config.toml
horizontal_flip = true
layers = 8
norm_position = "pre"
bias = "all"
qk_norm = false
inner_norm = false
tie_word_embeddings = true
learning_rate = 0.0015
gradient_noise = 0.1
epochs = 57.7
lr_schedule = "cosine"
final_lr_fraction = 0
weight_decay = 0.0
Rows from block 2 of a small autoregressive pixel model, named by matrix and row number. Rows with one number belong to one neuron. Each number is 128 + 32 x the weight over its row's rms, rounded and kept within 0 to 255. All counts start at 0. After the name is the row's rms in percent of the matrix's.
After each neuron's rows are labels from the 100 images, of 14848, where the neuron reaches its highest value: "top examples" is what is common among them. Only what is clearly more common there than usual is listed. The data: reaction-diffusion patterns (Gray-Scott).
# fc1: MLP up (model.blocks.2.mlp.fc1.weight, 768x128), inputs 0-127
# fc2: MLP down (model.blocks.2.mlp.fc2.weight, 128x768, transposed), outputs 0-127

fc1.548 100 [154 166 167 109 126 177 111 142 120 136  23 132 103 161 129 181  99 118 136 179 126 160 134  93 153 188 132 183 129 102 120 134 129 109  69 130 107 116  94 195 159 101 161 121 125 103 174 117 141 120 125 143 161 103 143 142 165 136 153 105 195 110  87 120 125  97  94  69 162 171 100 108 183 168 114 105 183 124 140  94  84 113  96 162 102 148 143 139  48 116 176 135 124 118 148 107 125  58 180 141 115 105  87 116  93  94  88 126 175 116 136 122 150 133 113 170 101 116 175 167 134 148  77  86 170  89 129 139]
fc2.548 112 [105 192 121 111 108 139 111 120  60 105  93 165  81 106  82 110 100 115 146 133 114 161 109 149 139 146 208 165  90 125 180 127  70 137 122 139 107 137 138 179 143 117  58 147 127 132 131 111 106 134 127 108  63 165 136 182 109 136 114 104 137 105  97 171 105 124  79 165  86 127 139 121 141 155 171  94  67 137 116 171  85 122 122 128  77 129  73 133 107 144  86 160 165 147 135 141 133  76 125  67  75 143  93 121 148 136 139 198  40 148 140 136 165 156  76 150 137  59 119 152 113 157 171 151 123 124  85 134]
top examples: pastel

fc1.751 098 [ 75 145  94  90 175 176 143  97  82 158 103 130 111  98 139 179 121  77 152 107 143 110 125 143 104 109 155 176 174 145 109 175 116 153 113  96 157 153 141  88 153 121 138  98 175 113 140 119 132 145 168 138 167 153 124 196 188 128 120 114 179 164  93 135 139  97 118 142 152 151 129  92 172 180 165 102 114 102 135 122 111 104 147 182  98 177 157  66 129  87 128 110 136 130  99 149 101 179 141  92 144  94 150 153 119 165  64 124 161  72 121   8 119  62 140 128 100  91  98 156 146 128 155  76 139 130 133 143]
fc2.751 098 [ 70 101 137 106 135 197 138 130 147 136 165 120 145 162 104 120 164 156  80 105 136 133 165 102 133 125  90 177 121 129 188 150 104  89 114 153 131 126 150 103 156 164  96  82 141 116  92 188 173 165 133 144 130 103 168  90  91  80 115  90 142 113 154  98 130 107 131 116  70 133 162 152 142 116 146 135  96 145  53 133 121  79 115 136 160 100 104 160 118 163 173 114 103 122 111 136 107 173 151 147 148 188 170 136 120  72  39 134 152 178 163 107  64 145  53 156 107 144 168 142 161 152  95  87 101 159  63 100]
top examples: warm; vivid

fc1.741 100 [154  77 120 104 187 159  94 161 128 192 125 126  86 167 109 113 139 125  89 111 134 141 131  83  76  70 125 126 143 148  49 168 153  76 112 122  70 163  96 115 145 166 137  90 150 151 111  90 159 218 123  81 126  74 157  90 134 106 117 114 152 153  87  96 104 133 143 216 113 167  98 128  82 104 118 163 154 139 159 118 112 114  88 166 107 166 106 163 126 134 168  95 126  84  89 116 104 112 133 151 104  79  98 116  95 157 101 146 155 113 170 170 126 110 135 122 154 135 161 123  66  82 146 182 162 120 145 155]
fc2.741 083 [149 125 114 117  92 141 134 111 189 118 123 138  63  90 164 130 102 108 127  98 142  71 117 115  94 113 163  67 115 107 119  89 173 165 125 128 103  81 150 139 148 135  89 132 140 167 117 143 131 152 175 127 111 127 158 146 151 200 113 130 128 144  75 105  74 157  90 148 136 136 128  99 125  93 135 127 117 101 156 131  57  91 119 140 145 181  67 162 166 177  80 146  50 159  91 176 113 150 121 101  60 152  98 198  74 183  81 107 116 129  95 152 101 146  98 186 130 109 148 104 178 152 146  89 101 103 159 153]
top examples: vivid

fc1.355 102 [ 97 180 116 161 108 128 173 124 131 167  77  65 132 185 192 134 121 144 116  76 198 201 190 143 160 111  98 113 142  96 160 186 161 119 139 177 143 162 101 156  94 119 157 109 176 178 151 137  96 159 166 110 141  92 117 179  97  66 165 111 156 132 106 146 123 129  83 127 134  95  93 116 129 111 116 117 153  93 152  82  79 157 130 154  72 126 109  95  83  72 152 145 174  92  96  89 125  86 134  75 124 140 129 115  93 150 143 125 156  77 155 126 142 130 118 126  76  93  68 150 124 141 121 113 157 113 154 155]
fc2.355 121 [140 108 134 161 145 154 133 121 165 107 173 101 143 103  82  53 176 120 126 150  91 162 153 151 130 181 111 110 158 114 124 112 128 136  62 124 114 181 133  99  83  99 150 147  91 149 138 151 191 116 136 158 138 150 110  93  89 165 136 163 125 109  96 124 166 169 133 132 156 120  94 166  54  56 131 145  86  83 133 156 104 188  83  94 140 164 136 123 119 113 156 118 128 141 140  97 106 116 115  98 120 164 167  57 118 174 151 163 118  97 172 181 124 123 146 107  57 109 172 159 217 107 100 121  78 135 172 156]
top examples: vivid

fc1.110 103 [ 97 110 152 170  88 154 136 122 123  92 136 119  99  84 152 136 122  96 145  64 182 154 135 178 156 160 143 129 102  50 170  94 122  81 115  95 132 160 162 158  73  80 135 120  69  95 138  78 139 103 160 127  97 160 158 148 133 117 105 126  53 118 123  57 155 146  98 195 147 135 164 129 135  48  72 136 163 162 135 104 105 115 108 152 103 172  87 146 115 122  96 151 153 129 105  91  87 133 163  94 174  93 110 121 115 137 144 119  99  73 128 152 125 140  85 196 121 140 157  59 143 161 143 134 116  85 102 128]
fc2.110 097 [ 91 124 117 172  57 149 152 147 142 139 151 137 131 113 169  98 134 105 176 153 136 169 148 108 198 112 102 176 141 115 186 175 147 103 159 130 146 102 174 104 131  99  98 177  71 106 114 115  59 125 174 156 165 120 165 176  89 102 110 113 109 119 131  60 136 106 165 141 145 134 115  97 153 135 107 121 135 199 135 139 109 189  94 169 150 112 112 159 135 111  76 100 143 109  92 137 131 149 107  85  60  91 121 115  81  58 176  36 153 121 148 139 146 127 139 136 158  97 132  69 123 152 113 158  86 141 152 137]
top examples: earthy

fc1.335 095 [101 124 146 151  89 132 175 137 103 113 109 134 127 105 135 157 108  83 176 128 145 103 146 142 149 152  92 149 112 131 132  93 154 161 160 138 156 157 115 154  85 131 137 149 173  93 105  84 205  97 151 115 161  76 114 167 124 145 158 131 157 114 115  92 116 133  97 103 125 122 100  70 183 181 190 145 174 191 128  97 124 152 173 109 118 142 146 211 157 114 179  48 102 122 128 112 151 170 111 137 129 109 148 108 116 102  47 144  95  66  90 125  99 136 199 134 107  80  57 177 156 138 112  94 129 104 154 136]
fc2.335 085 [124 110 144 113  98 126 180 121  89 100 183  82 139 160 131 164 102 112 177 132 141 160 109  75 159 133 216  95 122 126 184 129 149  71 117 102 126 105  72 158 106  74 116 139  68 140 153 166 121 134 150 162 168 135 127  96 117 108 118 154 124 118 130 140 138 105 207 136 139  97  94 121 119 164 108 149 119 148  60 183  94 150 182 125 110 117 150 165  95 166 122  87 169  87 123 145  95 100 119 178 143 191 142 124 105 101 136 155 181  81 141  80 130 132 114 106 134 150 185  96  44 156 108 127 122 120  62 145]
top examples: embossed; vivid

fc1.681 099 [106 169 113 100 127 125 151  99 131  86  63 127 142 144  92 106 109  99  58 189 173  87 128 159 122 128 146 189 120  97 156 106  78 133 144 108  83 137 115 108 109 130 120 121 102 111 122 145 125 109 148  88 107 131 173 168 160  78  40 136 163 114 120 189 119 137 195 117 158 169 166 209  81 151 107 150 153 123 189  88 104 107 117  95  86  99  89 109 116 131 137 155 184 165 125 144 158 118  98 127 110 176 157 126 139 161  79  99 137 142  82 151 145  88 103 139 124  95 159 180 130 142 125 200 122 159 142 179]
fc2.681 085 [171  97 126 144  68 163 187 113 109 174 160 108 159 148 128  98 159 140 142  92 117 112 137  91 124 118 142 173 108 231 109 143 122 133 147 142 107 141 119  69 148 149 130  87 122 166 162 138 181 166 100 116 112 100 119  48  47 133 178 148  95 174  52 117 125  96 120 100 112 106 111 119 190 120 133 140 132 182 194 187 127 121 126  52 163 150 131 117 141 112 118 138 112 151 193 103 154 110  85 161 124 112 138 154 138 158 129 139 140 126 145 154 101 126 105 108 127 196 118 114 130  71 118 124 124 151  97  72]
top examples: warm

fc1.124 093 [111 130 139 104 117 134 189 163 103 115 122 148 141  97 154 150 184 140 158 144 106 117 109 155 152 124  74 115 154  56 126 122 188  62 177  97 104 105 102 185 157  99 136 117  96 144 104 131 131 120 109  85 200 152 170 181 177 191  43 145 127 100 155 111 116 109 104 184 213 114 139 107  84 117 125 131 155 140 140 179 109 170 118 142 139 111 155 164 103 115  84 142 147 113 139 123 108 105 109 159 193 112 170 179 102 154 153 124  94 118  68 130 161 123 147 145 144 178  77 136 163 161 102 130 112 133 116 178]
fc2.124 095 [116 160  98 128 137 153 142 127 159 188  96 115 184 103 139 143 170  90  98 106 140 136  96 129  91 121 100 109 141 155 148 137  64 125 141 104  87 131 159 137  85 119 150 123 148  98  98 149 194 147 186 124  97 175 103 149 138 128 117 109 115 163 180 132 156 112 200 158 178 117  97 153 111 162 125 101  86  98  85  90 155  81 123 139 133  99  84 106  76  74 192 150  81 116 108 134 165  93 143 131 143 134 126 116  68 169 159 121 165 197 178 139 137 131 135 124 102  45 161 155  76 162 151 168  72  95  86 126]
top examples: embossed

fc1.71 094 [169  87 112 162  88 143 161 104 109 170 164 108 170  90 157 148 117  93 129 113 154 153 103 194  97 121 173 161 102 137 151 100 121  77 173  90  90 130 154 103 101 113 126  99 116 134 131  92  80 146 182  98 117 150 107 137 187 164 132 142  81 116 120  64 131  87 124 121 132 173 100 149 166 112 131 222 100 112 132 197 131 121 120  99 125 151  72 109 175 129 125 159 159 197  97 157 132 127 104  94 139 112  98 176  95 144 102  97 129 176 106 108 152  76 110  61 152 201 145 130 163 120 154 132 145 113 144 187]
fc2.71 100 [143 131  74 147  86 147 121 143 141 134 102  68 133 163  42 151 189 140 116 133  69 149  90  94 128 166  99 153  82  96 149 156 177 146  79 200  83  81 129  86 127 201  85 126 119 115  92  89 159 125  94  78  90 200 167  77 171 154  97 109 187  62 139 154 186  89 133 153 104 114 178 146 147 137 136 155 148 116 136 162 135 140  94 108 150  95 177 154 105 125 111 124 124 146 140 108 124 104 134 139 112 123 114 142 143 118  79 117 132 114 142  83 124 130  86 176 134 117  96 156 112 113 124 128 148 100  70  91]
top examples: dark

fc1.341 105 [ 89 159  64 168 142 163 128 103 116  86 100 114 150  99 148 104 177  57 196 108 140 123 181 140 132 131  90 143  89 163 184  82 185  83 114 107 112 109 174 174 119 171 131 103  88 140  91 126 120  76  70 130 157 125 147 151 172  93 165 127  85 156 134 110 144  79 120 152 100 153 122  78 153 127 147 117 115 153 192 131 153  91  93  92 145 116 158  93 130 105 118 158 129 161 154 110 140 146 177 123 128 125 185  95 109 105 121 126 185 162 127 102 107 137 205 107  66 106  94 104 147  86 119 128 189  84 108 136]
fc2.341 084 [155 173 139 109 109 131  92  68 163 110 121 159  96 146 165 111  76 138 153 122 134 106  95 110 134 101 142 111 107  91 111 177  83 153 143 161 136  52 175 154  67 165 117 175 147  70 141 114 116 139 118 112 153 134 149 199 167  84  91 152 160 117 159 155 128 170 145 124 179  80 103 166 140  86 183 164 175 124 184 114 155 140 127 191 135 127 102  79 132 129  62 114 100 163 141 138 148 114 135  99 100  55 155 103  73  96 108 145 115 161 124  98  85 112 136 136 179 165 104 180 139 159  93 159 106 151 166 133]
top examples: earthy; pastel

fc1.150 094 [144 126  79 115 118 123 153 160 118 122 169 144 165  92 132 107 129  72 126 111 135  93 133 169 104 170 134 169  66  68 188 115 104  40 174 100  77 143 135  83 118  93 102 124  96 151 136  76 117  80 163 162 183 103 154 103 122 148 100 137  87 197 123 168  98  65 115 161 145 131 119 140  95 119 137 203 128 142 159 157 155 129  90  89 167 146 136 119 146 155 164  81 102 190  90 163 133 153 153 131 158 154 155 141 106 166 123  84  99 176 105 123  96 102 109 106 180 171 137 138 166 113 145 146 135 143 189 126]
fc2.150 120 [104 136 102 157 120 113 175 166 182 161 123  63 114 133  98 157 137 122 115 153 117  99 131 179 133 171 173 147 114 148 180  76  81 156 141 157 136 130  90 130 121 142 110 103 175  77 131 119  66 145 115 204 134 121 165 195 162  86 180  98  83 130 138 115 174 125 117  95 114 140 193 125  83 128 134 126 163 139 127 153 124 144 109 158 138 180 101 101 116 111 128  65 107 109  68 212  57 189 135 167 106 131  92 141 110 123 106 147 140 169  99 127 101  79  96 150 136  89 149 177  93 107 101 145 140 128  99 101]
top examples: vivid

fc1.573 092 [ 76 164 106 163 186 134 101 130 151 125  88  88 130 129 123  99 131  98 161 143 144 158 109  81 103 111 127 172 109 114 122 207 112 105 113 119 130 162 145 157 129 165 207 118 140 122  78 164 134 146  92 164 152  99 131 150  88 126  70 110 151 151 117 107 134  93 118 160 125 138 166 150 147 176  46 152 111 127  96  70  75 128 182  82 151 140 107 138  91 160 180  72 135 203  96 124 148 113 134 119 108 144 102  86 137 144  70  97 144 148 130  61  90 139 135 156  93  43  88 171 147 105 157 138 144 135 149 147]
fc2.573 089 [118 174 129 108 119 131 139 141 142 159  77 123 115 162 112 140 118 129 112 135 119  85 124 192 180 133 113  62 181 105 129 126 127  51 157 106 111  92 135  73 149  83 148 106 153 131 154 175 200  83 174 122 116 183 129 160  95 109 115 135 143 122 120 139 186 143 114  89 134 143 128 147 115 131 184 150 174 103 106 136  82 113 109  66 168  83 116 167 149  42 122 178 131 145 129 111 162 182 172 194 105 140 154 175  84  65 125 123 137 108 132 104 156 135 104 156 138 151  85 121 124  78 172 118  94  97 158 170]
top examples: embossed; vivid

fc1.430 105 [129 118  94  77 122  96 171 129 116 135 148  61  98 111 137  99  60  76 152  83 148 138 140 172 174 116 127 156 137 156 150 190 131 142  62 137 118 161 131 190 226  86 138 104 115 177 125 155 170 110 145 143 122 132 161 118 185 136  55 164 201 151  92 116 139 100 101 139 122 180 143 169 135 100 130 130 113  99 152  71  93 136 128 168 145 171 142 137 115 172 192 131 171  99 119 127 115 113 136 120 136  94 145 141 116 118 171 114  99 138 123 123 188 119 122 151  45 121 105 109 190 121  97 113 137 134 110 155]
fc2.430 084 [159 138 145 109 112  63 182  76  90 180 171 122 140 149 138 190 115  99 102 136 111 135  84  67  75  95 120 130 177 148 132 161 101 131 164 126 107  84  66  71 179 132 132 173 155 120  80 121 146 159 129  78 197  96 120 112 102  95 172 166 118 171 167 131 152 145 147 118  53 128 181 148  88 129 137 131 127 110 105 100 145 119  65 144  97  73  86 147 115  96 135 133 142 129 145 142 138 164 106 153 141 140 159 126 124 158 173 184 104 142 106  94 105 166 176 120 153 107 101 178 151 128 112 193 126 160  92 158]
top examples: pastel

fc1.743 095 [144 133 144 145 126 141 180 106 138 136 113  97 129 126 154  87 137 129 122 156 140 250 164 179 103 107  88 155 113 122 177  49  80 122  74  82  77 122  65 136  91  98 147  98  92 114 145 122  58 146 160 157 140 199 126 208  73 133  97 157 161 108 185 105 140 113  77 152 132 133 112 124 138 125 127 128 138 117 124 178 139  70  84 136 107 160 114  93 154 133 137 175 135 160 111 104 135 110 103  80 167 128 107 115 137  89  91  88  86  89 134 125 117 108 156 141 100 119 120 149 141 142 146 118 128  90 110 194]
fc2.743 096 [ 97  96 106 165 150 121 143 142 143  87 141 148 164 111 127 130 101 128 190 186 154  90 166 127 141 148 128 171  79  57 103 147 128 129 150  93 150  60 124 129 100 100 160 141 132 155 156  94 134 116  92 149 112 181 151 123 192  75 135 145 111  82 106  43 115 126 145 106 146 118 111 120 114  68 122 213 164 144 102  97  78  82 106 137 133 109 167 150 152 119 137 142 162 126 166 109 131 106  48 105 127 123 123  58 161 147 146 142 114 105 114 156 167 219 101 129 101 172 124 159 154  78 136 112  73 113 111 144]
top examples: dark

fc1.233 088 [115 127  96 128 130 111 150 150 140 191 112 152 150 105 143 165 130 129 127 152 130 176 153 114 176 135  79 107 135  30  97  93 166 137 145 137 138 143 126 129  85 130 125  76  98 117 107 144 174 123 168 137 146 127 166  91 156 115 141 105  38  90  78 125  99 105 101 141 181 117 113 108 166 167 136 120 124 132 107 140 119 109 134 123  74 147 121 190  86  90 126  92 150 144 146  69  60 133 117  76 170 181 103 106 122 126 136 151 134  74 165  22 130  87 172  72 103  82 134 157 133 155  97 174 131 106 157 119]
fc2.233 070 [133 174 141 104 130 116 113 122 171 157 113  75 133 116 136 121 150 101 155 106 144 106 209 105 122 107 146 121 226 171 137 123  93  81 103 124 124 118 127 143 153 178 111 180 104 158 145  67 172 114 152 198 173  83  88 116 146 130 133 187 162 125 142 166 174 131  85 162 111 122 112  71 188 146 137 120 131  90 161 119 134 113 160 135 139  99  98 125  86 157 136 163 138  96 106 111  90 125 134  91 104 116  97 127 126  85  76 151 129 177 144 105 144 123 173  68 107  94  89  98  83 143 202  62  98 121 176 144]
top examples: embossed; cool

fc1.88 109 [144 138  68 130 111 137 150 142 166 146 109 146 127  96 187 143 109 124  93 102 186 133 157  99  96 116 116 119 119 112 109 108 125 139 119 181 108 124 158 155 149 114  89 127 159 150 180  74  75  65 139 166 149 109 125 126 148 138 107 117 156 118 122 189 139  56 145  97  75 152 155 147 163 182 143 143 112 121 141 162 107  99  93  77 135 167 135 140 118 109 146 137 136  90  86 153 159  45 108 116 162  97  82 149  88 174 107  96 125 146 124  37 114  73 165 146 149 118  30  94 142  98 140 173 117 164 174 165]
fc2.88 083 [107 184 140 156  52 124  72 171 180 126  53 110 101 163 111 106 147 149 170  93 122 124 136 117 119 145 143 125  97  67 141 110 129  93 106 107 127  83 121 142  99  56  44 145 142 143 136 146 141 125 111  84  63  85 144 106 176 101 129 117 117 141 144 123 184 144 228  92 173 156 157  97 153  72 147 137 128 145  58 152 148 136  96  84 129 118 104 110 141 110 102 108  91 150  84 127 118 141 130  97 143 112 139 154 152  79 165 125 103 166 123 139 197 131 125 127 124 181 133 127 127 116 161  84 111 123 109 184]
top examples: warm

fc1.145 093 [ 78 117  79 120 122 195 118  88 112  98 158 173 151 131 231 123 128  90 143 116 184 157 158 155 167 124 123  97 135  91 171 157 149 165 137 157 116 193 138 112 146 142 165 109 139 132  80  87 106 109 128 121 142 103 149 129 197 130 118 115 219 154 102 142 132 143 102 130 146 189 145 137  95  98  73 134 111  76 103 111 129 133 136  98 105  75 103  71  61  81 105 135 127 118  96 152 105 120 171 146 140 152 146 142  94 154 141 144 143 189 105 108 141 133  68 145 115 160  77 139 187  96  71 153 144 127 122 144]
fc2.145 082 [100 123 130  97 140 113 116  83 165 133  93 159 210 184 123 109  66 111 130 128 187  99 133 115  95 149 161 124 150 154  91 162 137 139 135 146 152 100 135  92 172 103 104  84  87  96  64 130 122 137 110 184 118 137 116 133 131 116 123 169 105 113  83 206 142 130 100 101 119 154 141  99 136 239 136 158 136 131 136  73 103 132 131 103 181 153 152 139 114 120 168 115 140 106 169 150 193 124 157 131 158  76 136 141  81  80 124  82 131 191  64 130 154 155 143  89 107  99 183 113 157 157 132 185 140 136 140 161]
top examples: pastel

fc1.512 090 [122 121  71 131 162 121 179 150 156 120  87 115 160  88 137 125 124 116  89 161 129  95 126 191 124 117 137 131  71  75 170  70  76 191  84  78  85 162 135 111  93 136 194 125  74 131 158 166  70 122 166 121  99 120 171 126 120 122  91 134 106 168 135 154 122 132  81 118 168 120 159  81 143  85 119 123 136 105 157 165  72 147 137  50 128 147  77 126  78 178 126 115 160 180  95  93 117 143 117 147 138 176 175 126 123 163 142 134 103 166 171 123  93  99  82 133 152 121 163 136 175 111 106 147 116 102 191 128]
fc2.512 069 [116 134 128 124 118 151  93 187 179 108 148 161  76 144 117 147 115 101  88  87  92 105  88 167 104 115 177 117 125 168 140 112  86 186 147 128 169 122 115 159 121 155 147 115 125 135 212 114 154 169 156 117 105 108 141  88 112 116 120 108 151 166 144 136 107 134 107 147 140 164 153 167 111 147 163 132  97  68 141  73 147 126  84 143  96 207 117  97 169 134 111 140  89 140  61 189  98 200  76 104 121 133 158  17 119  98 113  97 166 112  99 134 127  65  97  86 146 152 152 128 111 149 144 165  96 156 132 113]
top examples: warm

fc1.441 096 [162 120  86 136 162 162 126 136 129 159 164 125 151 160 158 155 129 101 148  89 141 135  93 115 134 129 150 119  43 114 148 116  74  77 193 115  88 163 126  96 149 174 107 106  85 114 132  99 126 124 158 171 150  65 173  86  94 120 136 101 123 155 185 147 130 119 176 153 109 121 121 132 113 159  80 156  89 107 142 169 152 119  82 119 164 114 100 156 131 202 108  61 138 138 102 164 151 126 173 120  87  90 178 161 101 142 104  40 174 130  79  63 135  76 141 120 157 157 134 107 153  97 122 111 180 143  96 165]
fc2.441 104 [149 121 112 165 148 138 135 116 186 142 110  97 140 105 118 120 130 143 142 146  78 163  91 137 144 174 110 158 134 125 126 153 151 113 104  60  94 149 197 111 103 134 140 163 128 116 170 129 149 126 121 132  77 205  97 119 158 123 131 189 189 116 155 149 189 150  74 110 183  99 130 134 120 131 193 192 187 179  98 130  81 127  70 141 128  95  92 139 192 148 135 132 142 145 145  69  70  58 134 119 160 146 120 140 137  76 112 184 100 115 198  73 174 125 125 138 111 103 161 135 109 111 133 149 111 134 138  91]
top examples: vivid

fc1.261 108 [155 155 125 149 179 169 134 127 130 180 153  50  90 136 111 188 108 119 145 122 154 152 111 148 106 135 163 166 107 124 123  74 154 158 156 141 101 197 126  88 102 139 165  76 107 102 140 124  99 115 170 171 101 107 127 136 130 150 156 119  86 139 109  92 141 127  59 105 100 189 112 186 130 159  46 146 103 126 151  95 137 105 132 167 156 167 126 127 106 105 179 144 134 135 109 119 105 121 164  82 138 124 127 170  99 105  90  64 163  97 127  25 108  62 150 124  90 129 156 108 138 137 103  62 169 139  99 131]
fc2.261 126 [111 131 145  80 114 142 135  49 151 127  63 138 153 151 117  60 121 105 150 111 171 171 134 117 146  98 152 150 141 154  90  90 102 119 176  47 187 189 146  94 124  65 131 166 152  92 133 143 127  96 150 142 113 141  65 101  76 109 165  95 121 128 103 156 173 126 155  78 130 109  69 139 105 149 219 116 114 128  71  90 124 112 147 167  87 136  99 118  91 134 144  89 133 111 117 140 109 151 141 124 124 115 114 112 147  90 137 134 135 124 168 139 103  56 171 121 115 112 193 155 195 144 126 182 135 145 108  95]
top examples: dark

fc1.1 102 [163 156 148 110 122 164 212  92  87 114 127 128 129 114 135 153  87 111 120 105 163 169 137  94 165 151  98 171 141 144 147 118 120 137  60 180 152 157 120 154 121  93 179 131 169 135 103 139 189  77 140 222 145 111 130 142 159 106 190 133 130 147 102 138 160 106 124 154 167 112 137 184 157 141  62 151 153  75 149 134 110  91 114 182  94 146 137  99  87 101 192  99 115 126  84 121 102  56 130 107 164  33 158 108 102 104 148 109 132 141 151 141 113 150 166 160 155 113 143  95 145 120 114 123 167 147  97 171]
fc2.1 094 [172 116  87 119 116 116 162 171 105 146 103 129  87 151  83 162 107 112 147 134 160 168 108 145 168 131 172 114 133  75 116 121 105 126  92 219 131 129  61 119 116 146 173 150 136 105  84 141 136 103 145 103 224 123 161 138  72  84 124 150 134 156 136 117 108 179  98 158 128 121 141 149 112 126 116 101  64 164 150  87  97 161 140 137 133 203 138 157 105 138 132  88 166 166  86 102 113  50 103 158 100  73 169 123 103 157 118 107 163 134 194 100 185 102 154 134 101 116 106 136 172 151 108 178 158 153 105 163]
top examples: pastel

fc1.397 091 [ 85 173  88  79 104 171 151 123 130  93 100 104 133 104 134 108  96 154  80 115 144 138 133  89 163 172 145 194 129 158 120  97 109 118 136  67  69 136 174 160 123 118 157 112 116 108 104 162 191 178 107 139 174  95 145 134 178 152 185 158 145 125 141 158 170  96  95 148 100 184 144 110 118 152 149 141 122  99 110 102 109 159 125  84 125 133 167 165 166 133 117  90 121 126 148  87  80 157 191 140 135 136 176  95 132 209 140  94 146 142 158 125  77 127 117 167 140  86  38 110 103  41 119 133 110 128 143 131]
fc2.397 075 [106 137 147 124  81 164 101 101  85 135 117 127 146 105 211 115  76 163 186 106 175 127 142 121 112 100 133 154 149 119 154 186 119 124 109 136 110 142  60 118 136 180  84 150 165 144  96 125 119 110 121 144  83 147 168 111 119 128 154  96 102 130 119 114 130 109 101  67  54 100 134 123 146  87 151 194  90  88  93 104 113 129 118 121 116  95 126 191 200  64  84 210 114 145 120 182 108 178 153 196 121 150 149 129 100  71 124 128 123 111 126  94  96 138 129 162  85 114  90 159  95 134 135 135  86 139 110  77]
top examples: earthy

fc1.528 104 [109 176 172 106 156 159 161 123  85 152 135 174 147 173 138 193 163 143 179 121 141  84 131 103 119 166 119 168 115 161  99  92 121 114 119 205 109 148 155 161 114  92  82 108 109 110 119 107 100  86  69 153 174  45 133 113  95 114 145 223 144 156 124 121 101 102 143 103 116 121 132 147  98 109  96 185 160 139 183  84 132 114  58  85 128 115 192  64 124 141 189 103  84 121  87 149 115 113 111 131 106 145 105 119  69 121 147 143 109 135 117 153 176 138 163  91 153 166  86 121 125 141 137 127 157 157 133 130]
fc2.528 097 [106 125  95 126 168 103 101 129 152 122 196  98 170 125 140 133 142 104 170 132 133 143 139 107  98 170 119 127  86 121 110 101 154 125 166 129 123 162 145 115 141 136 144 136 150 179 189 124 119 203 206 162 122 152  86 139 173  85 144 155 136 107  61  59 120 121 126 107 123 142 101 145 129  50 168 155 126 113  63  92 153 158 116 107 130  98 146  61 142  69 160 127 100 132 135 161 153  62 126 127 145 102 149 163  73 155 134 112 136 154 133 121 146 132 210  62  91 150 142 216 142 101 106 104 111 115  88 103]
top examples: vivid

fc1.501 094 [117 121  84 125 176 152 143 118 127  46 105 161 139 107 118 110 130  83 170 102 122 152 117 183 194 112  54 114 116 107 113 166 122  76 127 127 143 195 105 129 132  83 131 109 111 137  86 115  98  62 174 156 146 171 142 161 125 102 179 143  65 129 152 103 107 105 108 116 150 142 114 143 151 136  84 140 171 102 108  71 145 150 130  55 116  92  87 155 127  34  78 118 138 119  83  98  72 124 165 101 153 126 133 159 106 139 142  74  96  97 120 106  92  96  93  85 157  85 150 110 125 176 113 109 100 122 162 137]
fc2.501 090 [129 151 131  97 108 141 144 199 117  86 130 174  78  99 128 159 135 126 161 104 100 114 114  75 148  60  78 115 125  77 128 144  38  99 110 146 161 174 158  86 127 122 138 121  94 178 104 148  92 129  94 135 146 133 144 149 177 175 154 142 104 134 130 141 165 128 178  76 171 172 103 105  94  94  89 163 126 138 175 118 151 110 141  70 106 135 117 132 166 105  87 159 123 115 152 154 104 128 127 139  92 140 132 197 109 133 171 114 128 126  89 123 110 109 145 123 112 136 149 106 108 141  88  94 114 134 255 193]
top examples: earthy

fc1.465 092 [106 118 102  78 124 128 142  72  89 132 119 106 149  95  97 157 142 107 141 150 114  76  86 137 123 181 124 158 176  79  85  95 184 120 173  99 171 184 103 124 150 151 142 107 128 126  88 130 111 115 117 129 155  94 179  89 189 171 200 158  83  93  72 114  96 127 102 125 141 114  96 178 106  97 108  91 173 173 108  92 111 146 180 113  96 137 138 173  77  80 111 121 139 142  91  86  93 146 168 128 148 122 117 162 161  87 160 119 107 153 105 165 146 164 112 159 153 187 165  89 182 154  88 111 125 165 106  83]
fc2.465 083 [167 119  89 135 102 142 115 124 159 153 131 131 166 167 126 115 150 132 146 147 142 180 122 109 134  96 102  92 142 181 138 131  79 116 132 156 106 125 143 137  92  88 119 139 123 100  86 143 121 154 118 122  89 209 132 177 125  98 100  91 104  72 167 121 146 120 109 143  76  83 133  98  86  75 138 164 160  77 124 133 127 112 128  99 132 151 105 188 244 143 111  80  83 153 141 143 129 125  93 113 118 123 150 119  99 174 165  88 134 169 207 183 138 100 218  86 145 193 105 132 147 134 143  94 123  81 132 166]
top examples: embossed